config.yaml
arch: "unet"
model: "spectrogram enhancement model"
dataset: "telephone keypad tones over noise or synthetic speech"
train_examples: 39062
noise_aug: 0.002
n_mels: 64
hop_length: 160
input: "log_mel"
win_length: 400
task: "enhancement"
loss: "charbonnier"
norm: "batchnorm"
activation: "silu"
channel_attention: "eca"
pixel_unshuffle: 2
widths: [96, 192, 288]
blocks_per_level: 1
block: "basic"
attention: false
upsampling: "pixel_shuffle"
init: "torch_default"
residual_init: "scaled_by_depth"
optimizer: "adamw"
lr: 0.0041
beta1: 0.9
beta2: 0.999
eps: 1e-10
grad_clip: 0.5
cautious_weight_decay: true
steps: 17400
batch_size: 64
epochs: 28.5
lr_schedule: "cosine"
final_lr_fraction: 0.1
warmup_steps: 1740
weight_decay: 0.02
Rows from block 2 of a small spectrogram enhancement model, named by matrix and row number. Rows with one number belong to one channel. Each number is 128 + 24 x the weight over its row's rms, rounded and kept within 0 to 255. All counts start at 0. After the name is the row's rms in percent of the matrix's.
Before each channel's rows are labels from the 100 clips, of 14976, where the channel reaches its highest value: "responds to" is what is common among them. Only what is clearly more common there than usual is listed. The data: telephone keypad tones over noise or synthetic speech. In brackets: how many of the 100, against the usual share in percent.
# convs0: first 3x3 conv (model.mid.0.convs.0.weight, 288x288x3x3, each kernel summed), inputs 48-95
# convs1: second 3x3 conv (model.mid.0.convs.1.weight, 288x288x3x3, transposed, each kernel summed), outputs 48-95

responds to: number of keys: 1 (49 vs 11); number of keys: 2 (45 vs 10.5)
convs0.242 110 [129 117 128 127 130 123 116 127 151 148 146 150 153 172 139 121 125 150 128 192 114 142 141 170 105 160 148 154 144 151 173 178 135 151 136 130 174 143 127 145 128 166 163 140 138 157 171 112]
convs1.242 084 [176 106 152 115 118 147 102 119 163  70 134 116 151 176 146 111 101 135 117 131 124 103 111  86 134 173 102 125 117  91 142 125 136 106 110 148 103 146 134 127 118 154 103 111 135 110 132 117]

responds to: rumble (73 vs 17.6); clipping (43 vs 7.9); muffled (low-pass) (31 vs 12)
convs0.161 112 [ 84  89 102 138 132 127 125 161 140 129 156  94 104 135 134 101 118 109 143 120 102 138  93 113  93 119 188 186  91 121 123 115 143  88 119 119 132 131 123 129 122 126 142 163 119 134  95 101]
convs1.161 093 [165  81 189 103 116 144 126 100 136 106  99 118 144 111 121 144 155 153 158 135  91  95  96 112 169 128  89  88 105 120 123  95 146 125 121 169 141 125 152 139 125 128  96 141 133 104 134  89]

responds to: number of keys: 2 (46 vs 10.5); number of keys: 1 (45 vs 11)
convs0.30 092 [126 124 119 122 145 137 108 127 132 163 144 146 155 150 127 113 136 164 108 149 104 139 141 149  99 165 144 156 124 140 148 153 155 140 137 126 184 121 125 140 129 132 166 149 125 162 155 108]
convs1.30 092 [176 107 152 115 113 155 109 119 140  87 128 121 151 147 145 113 118 148 128 130 108  98 104  87 157 167 101 122 113  95 144 139 135 116 103 158 106 139 141 131 117 146 105 127 141 115  97 125]

responds to: rumble (78 vs 17.6); clipping (41 vs 7.9); muffled (low-pass) (30 vs 12)
convs0.269 112 [102 112 100 135 139 139 124 155 127 125 161  95 104 124 125  87 126 111 149 108 105 148 108 102  93 125 203 177 107 110 110 115 138  96 127 107 136 115 132 138 130 119 143 162 112 143  93  97]
convs1.269 113 [162  83 182  98 116 157 120 107 132 112  98 126 143 104 125 134 158 160 162 140  79  81  99 123 180 145 102  87 105 127 132  97 136 129 103 179 143 130 153 140 117 126 106 137 137 104 129  91]

responds to: white noise (95 vs 17.4); clipping (33 vs 7.9)
convs0.140 099 [110 102 125 122 121 131 150  75 117 125  89 143 122 124 121 202 140 130 116 127 186 138 129 143 198 128  79  76 154 126 129 119 118 139 123 110 107  82 127 142 130 128  99 154 156 109 127 183]
convs1.140 119 [140 132 113  77 125 136 108 161 123 123 130 183 124 104 173  79 142 148 125 120 145 122 175 170 127 113 155 157 183 134 120 154  87 170 152 115 162 189 122 154 113 120 122  78 129 146 119 106]

responds to: rumble (45 vs 17.6); clipping (43 vs 7.9); pink noise (40 vs 17.5)
convs0.77 098 [129 119 108 129 113 117 122 166 111 125 135  79 132 120 122 109 110 126 167  98  91 130 116  97  79 121 178 168 118 116 119 114 103  74 121 115  78 112 146 152 126  98  87 172 148 109 108  90]
convs1.77 096 [155  87 160  93 115 147 128 115 117 120  93 156 138  88 121 121 148 165 181 132  97  84  98 160 171 145 131  93 149 115 114 100 125 155 104 175 159 131 144 148 122 120 124 130 140 118 130  91]

responds to: white noise (93 vs 17.4); clipping (32 vs 7.9)
convs0.176 100 [100  90 126 125 124 136 152  73 121 117  96 141 122 124 121 181 147 132 115 129 189 135 136 147 205 132  82  77 149 127 133 122 121 143 118 111 109  84 128 135 138 131 107 139 143 113 129 190]
convs1.176 105 [145 124 112  81 122 140 112 165 128 122 128 183 126 101 178  80 143 148 131 119 144 120 172 171 133 114 159 160 193 128 122 154  81 169 148 120 160 193 126 155 115 118 123  78 133 143 116 110]

responds to: number of keys: 1 (47 vs 11); number of keys: 2 (44 vs 10.5)
convs0.148 089 [128 117 129 123 123 118 119 123 147 136 141 150 152 171 134 117 117 151 136 203 110 138 143 178 108 157 149 145 150 146 175 183 125 152 124 136 156 134 129 151 128 168 148 137 152 137 175 113]
convs1.148 105 [174 106 143 114 113 145 108 124 163  86 138 121 152 177 145 115  88 134 111 140 130 104 116  89 124 170 107 135 123  89 148 125 133 109 113 143  99 154 131 125 111 162 106 110 140 109 141 121]

responds to: rumble (75 vs 17.6); clipping (42 vs 7.9)
convs0.202 104 [ 79  75 102 138 133 129 126 158 144 129 156  98 105 142 141  96 123 113 138 123 105 142  96 117  99 123 183 190  93 122 130 114 147  93 125 122 142 140 118 126 125 128 151 162 120 139  97 104]
convs1.202 095 [162  92 196 105 117 140 127 100 139 100  98 114 147 120 123 145 154 149 152 133  97  88  96 104 168 129  84  89  95 122 123  97 149 120 124 165 141 128 153 133 124 131  92 132 132 104 134  89]

responds to: white noise (93 vs 17.4); clipping (33 vs 7.9)
convs0.58 105 [104  98 127 125 127 138 151  75 120 114  97 142 122 123 116 175 152 137 117 127 189 137 135 151 207 134  83  74 147 128 130 120 122 142 119 107 114  79 129 132 138 128 111 137 140 113 132 195]
convs1.58 126 [142 125 110  81 124 139 109 166 127 122 128 181 125 105 183  77 142 149 131 121 142 122 170 168 134 115 156 159 184 129 124 150  82 172 145 120 161 193 128 159 112 121 121  78 133 142 114 105]

responds to: rumble (48 vs 17.6); clipping (44 vs 7.9)
convs0.251 116 [105 121  81 137 131 124 129 182 136 123 161  80 102 131 137  90 112 106 156 115 105 137 106 103  88 120 204 191 110 114 122 123 126  79 113 110 121 130 134 142 124 125 125 152 129 121  91  95]
convs1.251 114 [158  73 184 100 113 156 127  99 135 108  96 131 141 109 120 142 156 160 168 136  81  91 102 131 175 143  91  87 123 125 139  90 136 135 110 178 142 122 150 141 125 126 106 146 136 105 134  95]

responds to: rumble (72 vs 17.6); clipping (44 vs 7.9); muffled (low-pass) (29 vs 12)
convs0.157 101 [ 87 101  99 139 137 132 126 162 138 125 164  93 104 134 133  85 119 107 147 117 103 147 101 113  95 122 205 186 104 115 122 116 138  97 119 115 142 127 128 133 125 125 151 156 114 141  98 101]
convs1.157 117 [168  86 187 100 113 152 121 105 139 101  99 120 147 111 120 143 156 154 156 136  83  92  98 114 174 134  91  91  99 129 132  92 145 122 108 178 140 125 156 133 124 128  98 146 135 102 128  94]

responds to: white noise (93 vs 17.4); clipping (33 vs 7.9)
convs0.220 109 [117 103 124 122 116 138 151  77 111 131  94 144 121 128 117 211 136 128 122 133 183 134 133 141 199 130  86  84 161 125 132 127 114 133 124 109 108  83 128 139 137 132 100 157 154 113 124 180]
convs1.220 115 [140 136 113  77 125 133 104 164 125 123 131 184 121 107 167  76 140 144 117 117 151 117 177 161 115 106 157 160 181 140 117 160  89 157 159 110 157 181 120 154 112 118 121  79 126 148 120 104]

responds to: white noise (91 vs 17.4); clipping (33 vs 7.9)
convs0.244 086 [100  97 133 131 126 146 157  71 126 111 107 142 119 122 122 163 157 136 124 134 187 137 135 153 204 132  84  77 148 129 132 125 124 146 114 109 120  82 132 131 146 132 116 130 131 114 121 195]
convs1.244 119 [144 123 110  85 123 139 109 170 131 122 126 176 126 105 186  77 141 148 133 122 144 117 170 166 134 115 156 159 184 126 126 149  82 166 144 120 158 196 130 160 113 120 121  77 135 144 111 106]

responds to: rumble (74 vs 17.6); clipping (44 vs 7.9)
convs0.18 112 [ 95 109  97 135 138 136 125 162 135 127 165  93 102 130 132  85 122 104 151 114 106 147 104 106  95 121 207 182 108 111 117 119 139  96 122 106 139 122 129 136 128 122 148 158 113 140  90  99]
convs1.18 116 [163  83 186 101 115 155 122 104 137 106 100 122 143 110 122 139 157 157 161 138  79  84  98 117 179 140  95  89 103 129 133  91 142 124 107 181 140 127 153 136 121 127 103 145 136 104 130  92]

responds to: quiet level (70 vs 28.7); mains hum (37 vs 17.5); muffled (low-pass) (30 vs 12); number of keys: 1 (28 vs 11)
convs0.49 133 [162 134 121 123 131 124 116  87  85 132 120 106 199 102  95  90 121 160 116  96 113 110 144 108 120 130 109  76 139 119 110 111 102 121 130 110 103  66 140 112 121 110 103  83 110 125 163 124]
convs1.49 116 [162 118  65 102 120 140 137 148 113 132 112 163 140 102 183  96 121 153 150 129 112 107 123 169 188 146 160 141 165 112 129 120  90 171  96 163 156 157 140 133 129 123 145 126 147 126 104 148]

responds to: number of keys: 2 (48 vs 10.5); number of keys: 1 (43 vs 11)
convs0.129 081 [126 119 119 123 146 138 110 132 136 165 151 147 155 155 130 115 136 158 112 156 106 146 139 153 102 164 148 160 129 140 151 158 159 146 139 127 193 129 127 144 130 139 176 153 126 165 155 108]
convs1.129 083 [174 108 155 116 116 155 106 117 143  79 128 116 150 155 143 114 113 147 128 127 112  97 104  85 150 173  96 120 110  93 142 132 139 111 110 156 107 138 140 131 116 148 108 124 139 115 102 120]

responds to: number of keys: 1 (50 vs 11); number of keys: 2 (40 vs 10.5)
convs0.191 067 [143 134 125 118 163 155 111 115 125 138 146 139 167 130 109 111 157 166 115 146 102 155 145 146 104 156 149 128 123 134 124 136 163 144 141 136 174 123 131 136 137 139 179 146 114 168 170 113]
convs1.191 098 [176  94 140 106 114 169 102 130 133 102 117 120 148 119 154 102 124 144 132 138 119  86 102  92 158 178 135 125 108  89 129 116 128 116  95 170 111 138 143 138 117 146 101 118 145 103 121 120]

responds to: number of keys: 1 (49 vs 11); number of keys: 2 (45 vs 10.5)
convs0.88 069 [135 123 125 121 148 139 111 120 142 145 144 145 156 154 125 116 141 164 120 173 106 144 142 164 103 164 147 140 135 140 153 159 150 149 141 132 177 136 127 142 134 160 169 145 124 158 175 111]
convs1.88 093 [185 101 151 112 112 160 100 125 146  82 127 119 149 156 150 108 111 139 121 134 120  97 107  86 145 175 120 126 114  91 137 124 132 111 104 156 106 142 137 130 118 153 100 117 143 114 127 119]

responds to: white noise (75 vs 17.4); thin (high-pass) (35 vs 12.5); clipping (30 vs 7.9)
convs0.71 067 [ 92  89 129 141 127 139 151  71 139  94 120 131 113 124 127 124 154 135 118 134 173 128 133 152 187 127  94  72 136 126 134 125 123 146 117 112 134  98 125 112 137 135 131 102 103 118 122 193]
convs1.71 106 [155 114 101  93 120 143 114 163 135 120 123 172 129 102 190  79 139 148 140 117 143 112 164 163 145 119 160 155 184 118 131 146  76 166 134 130 157 191 135 160 117 119 121  74 141 138 108 110]

responds to: white noise (96 vs 17.4); clipping (34 vs 7.9)
convs0.253 093 [111 101 125 120 116 126 153  77 114 133  94 140 118 129 123 226 131 123 113 128 183 131 129 133 191 121  83  91 162 121 129 123 117 135 124 113 100  92 125 145 128 129  98 165 162 113 117 171]
convs1.253 103 [141 138 119  76 124 134 103 157 124 123 133 186 123 104 156  83 141 146 120 116 150 118 179 165 115 106 154 158 181 143 113 164  93 161 166 107 158 180 116 149 115 116 122  83 124 149 125 110]

responds to: white noise (85 vs 17.4); clipping (33 vs 7.9)
convs0.263 101 [ 92  82 128 136 127 137 154  73 133 101 109 135 116 130 125 145 152 140 116 136 181 130 139 155 197 132  89  77 139 126 138 125 123 142 118 105 121  91 124 122 137 140 121 117 120 117 132 198]
convs1.263 104 [150 118 108  89 121 142 114 169 132 121 124 176 128 100 187  84 142 150 141 120 142 116 167 167 143 118 160 162 190 122 126 149  78 168 139 127 156 197 132 157 116 116 123  78 138 142 110 109]

responds to: number of keys: 1 (49 vs 11); number of keys: 2 (41 vs 10.5)
convs0.206 065 [133 136 127 118 159 157 110 112 118 124 136 130 180 115 109  99 158 175 117 142 101 146 151 142 108 154 135 108 123 125 113 126 151 139 137 133 158 121 136 123 138 132 170 109 112 156 174 114]
convs1.206 096 [183 102 114 105 113 159 107 139 133 119 118 130 145 108 166  96 122 146 131 151 117  90 107  98 169 160 157 134 113  91 128 128 123 131  88 174 110 142 144 141 116 147 107 119 151  96 120 124]

responds to: number of keys: 1 (47 vs 11); number of keys: 2 (43 vs 10.5)
convs0.8 092 [114 113 124 133 123 127 129  89 122 107 116 123 181 118 114  73 127 178 115 159 114  96 161 150 123 134  97  95 132 136 125 140 108 121 146 125 135  96 134 115 130 142 123  65 121 127 181 129]
convs1.8 078 [197 124  78 102 119 137 125 149 149 107 129 146 154 140 187  93  91 138 118 159 114 110 119 127 155 162 180 151 167  86 135 127  98 149  97 165 125 172 144 140 116 143 118 101 152 108 137 120]

responds to: rumble (71 vs 17.6); clipping (39 vs 7.9)
convs0.63 114 [ 91  96 113 133 143 153 122 148 131 130 155 101 116 127 130  91 135 118 143 117 105 150 104 117  94 124 198 176 105 118 114 115 150 102 135 114 155 116 131 132 130 122 160 160 104 160  99  99]
convs1.63 089 [170  84 183 105 116 157 117 113 130 104 103 120 147 103 128 126 157 157 159 140  92  84  98 111 177 141 102  94 104 120 128  92 141 122 108 175 136 128 149 140 122 130 104 145 134 103 131  92]

responds to: rumble (81 vs 17.6); clipping (42 vs 7.9)
convs0.184 117 [107 107 112 129 137 149 121 145 116 129 156 100 114 124 125  83 133 115 157 106 108 149 115 108  94 124 199 177 111 109 107 116 138  95 138 112 138 107 136 141 133 113 144 162 112 150 101  98]
convs1.184 097 [160  86 176 101 114 160 119 114 132 113 100 127 142  92 126 125 160 158 164 141  85  85  95 122 182 151 104  90 115 120 128  92 134 125  96 182 141 129 151 143 119 127 108 137 138 100 125  88]